A small self-supervised audio encoder (BEST-RQ), trained from scratch: log mel input.
Rows from block 4 of a small self-supervised audio encoder (BEST-RQ), named by matrix and row number. Each number is 500 + 25 x the weight over its row's rms, rounded and kept within 0 to 999. All counts start at 0. Numbers have three digits each.
After each channel's rows are labels from the 100 clips, of 14848, where the channel reaches its highest value: "top examples" is what is common among them; "loudest" is the band of the loudest frequency at the time of the peak. Only what is clearly more common there than usual is listed. The data: chords played on synthesised instruments.
# conv: width-3 conv, dilation 3 (model.blocks.4.conv.weight, 320x320x3, each kernel summed), inputs 200-239

conv.173:462488512496521505459527518474523474484517495472503449469495499512499523488508534500469458490488533510498519504490478497
top examples: thin (high-pass); white noise; instrument: harpsichord-like
loudest: 4000 to 8000 Hz

conv.216:512480440478479493463501508483472506455472510488479495458513480487496505506484469503498500485490487528480531485501473474
top examples: strummed; clarinet-like
loudest: 4000 to 8000 Hz

conv.93:454531444429482484483507470498539521490474497508495498503493445504476482505489486497523483425482486508490530445473483491
top examples: clipping; text has "clipped"; thin (high-pass)
loudest: 4000 to 8000 Hz

conv.29:519502530501501512518556541440502497504533480476534494502501508528478572474496518513501514466537494514520484490435552515
top examples: arpeggio; marimba-like; playing: arpeggio down
loudest: 250 to 500 Hz

conv.310:531482533483463491533498502523470495476486488509519507513507524479522515483509489540502504519483489505515458554484494557
top examples: pink noise
loudest: 500 to 1000 Hz

conv.178:502483529550487467432476530502499458496511538503543535475514523495520511523450524500477500514491460475490492512497552497
top examples: arpeggio; marimba-like; playing: arpeggio up
loudest: 250 to 500 Hz

conv.271:466522531522507526502487513481510483537498542519547444476536514497519522458519501470447502498523489503499549508449534514
top examples: marimba-like
loudest: 250 to 500 Hz

conv.3:494452519488470452480477491501522476515490545496513534475515486494506519473484500525443428505466453471504471530464525512
top examples: vibraphone-like
loudest: 250 to 500 Hz

conv.237:507517494524482535507449486485480514511487501484519501514475508491479472516534505512496532482477473506494506527521485497
top examples: horn-like; mains hum
loudest: 500 to 1000 Hz

conv.101:500506487489487544508461507520474495506507484520481516476487525518465502521503531452554531451517499499497529468575502483
top examples: the note D#; horn-like
loudest: 500 to 1000 Hz

conv.161:544523501521493492498497516481505504510558465478540491514491511504497492528505518489499512526460568522515500545460512532
top examples: thin (high-pass); marimba-like
loudest: 500 to 1000 Hz

conv.122:538513511484514568514505485503493511498498459493523508486516516503503484510512480498519496476529488513512487488479505537
top examples: the note D#; root: C
loudest: 500 to 1000 Hz

conv.24:492497520548475469474511578430507445488511509491519511540457516498491558529466519520469517517495497462508506505498500493
top examples: arpeggio; marimba-like; playing: arpeggio down
loudest: 1000 to 2000 Hz

conv.31:523478534478463493518501537464481497500497500505548513515502498477497534490498521536490513496500447505514468522475531534
top examples: plucked string-like
loudest: 500 to 1000 Hz

conv.30:513487504479530538526505467501505480505455522532495488472524506488491467469517506467556527501534531519515489487492553490
top examples: horn-like
loudest: 250 to 500 Hz

conv.139:490490495502501496461556494502518499514492501506473525480554518516516497482488510498531491526533506501527495496455524489
top examples: vibraphone-like
loudest: 250 to 500 Hz

conv.168:536502519487484546516472509474494509506498514516600420485527495503469531491513490502455484491498488527492479551436509563
top examples: white noise
loudest: 250 to 500 Hz

conv.314:474451506506456486470518541472507485495508503496567400480474499514492543512468516502473486507484546492484532497509497536
top examples: thin (high-pass); white noise
loudest: 4000 to 8000 Hz

conv.88:518489510414492500528477471418509495516435505511526515485504470444437507511485499502505512516498495525451482500506517524
top examples: plucked string-like
loudest: 500 to 1000 Hz

conv.266:508538508527479498457491506511482520516474495536558507522498509489521466484544501508500508498484456533509458545483506496
top examples: marimba-like; piano-like
loudest: 500 to 1000 Hz

conv.134:536509455495540455488504487506524477499531508505492472502492482509512498503511509523479449506520506510499505500409484507
top examples: clarinet-like
loudest: 1000 to 2000 Hz

conv.304:546504478528517496512468510514476491529502536473524496515528505517470497517500510473531523512504522523491511512527516512
top examples: plucked string-like
loudest: 500 to 1000 Hz

conv.14:468505475517495480487496467526518523508486478483528511482475541524527454510483490485500476523482521487467485507495507486
top examples: clipping; text has "clipped"; clarinet-like
loudest: 1000 to 2000 Hz

conv.40:492513486516482488508558531493506477495569445517483486492444519507535508515500508531516499458499552508500508536469486497
top examples: thin (high-pass); harpsichord-like
loudest: 1000 to 2000 Hz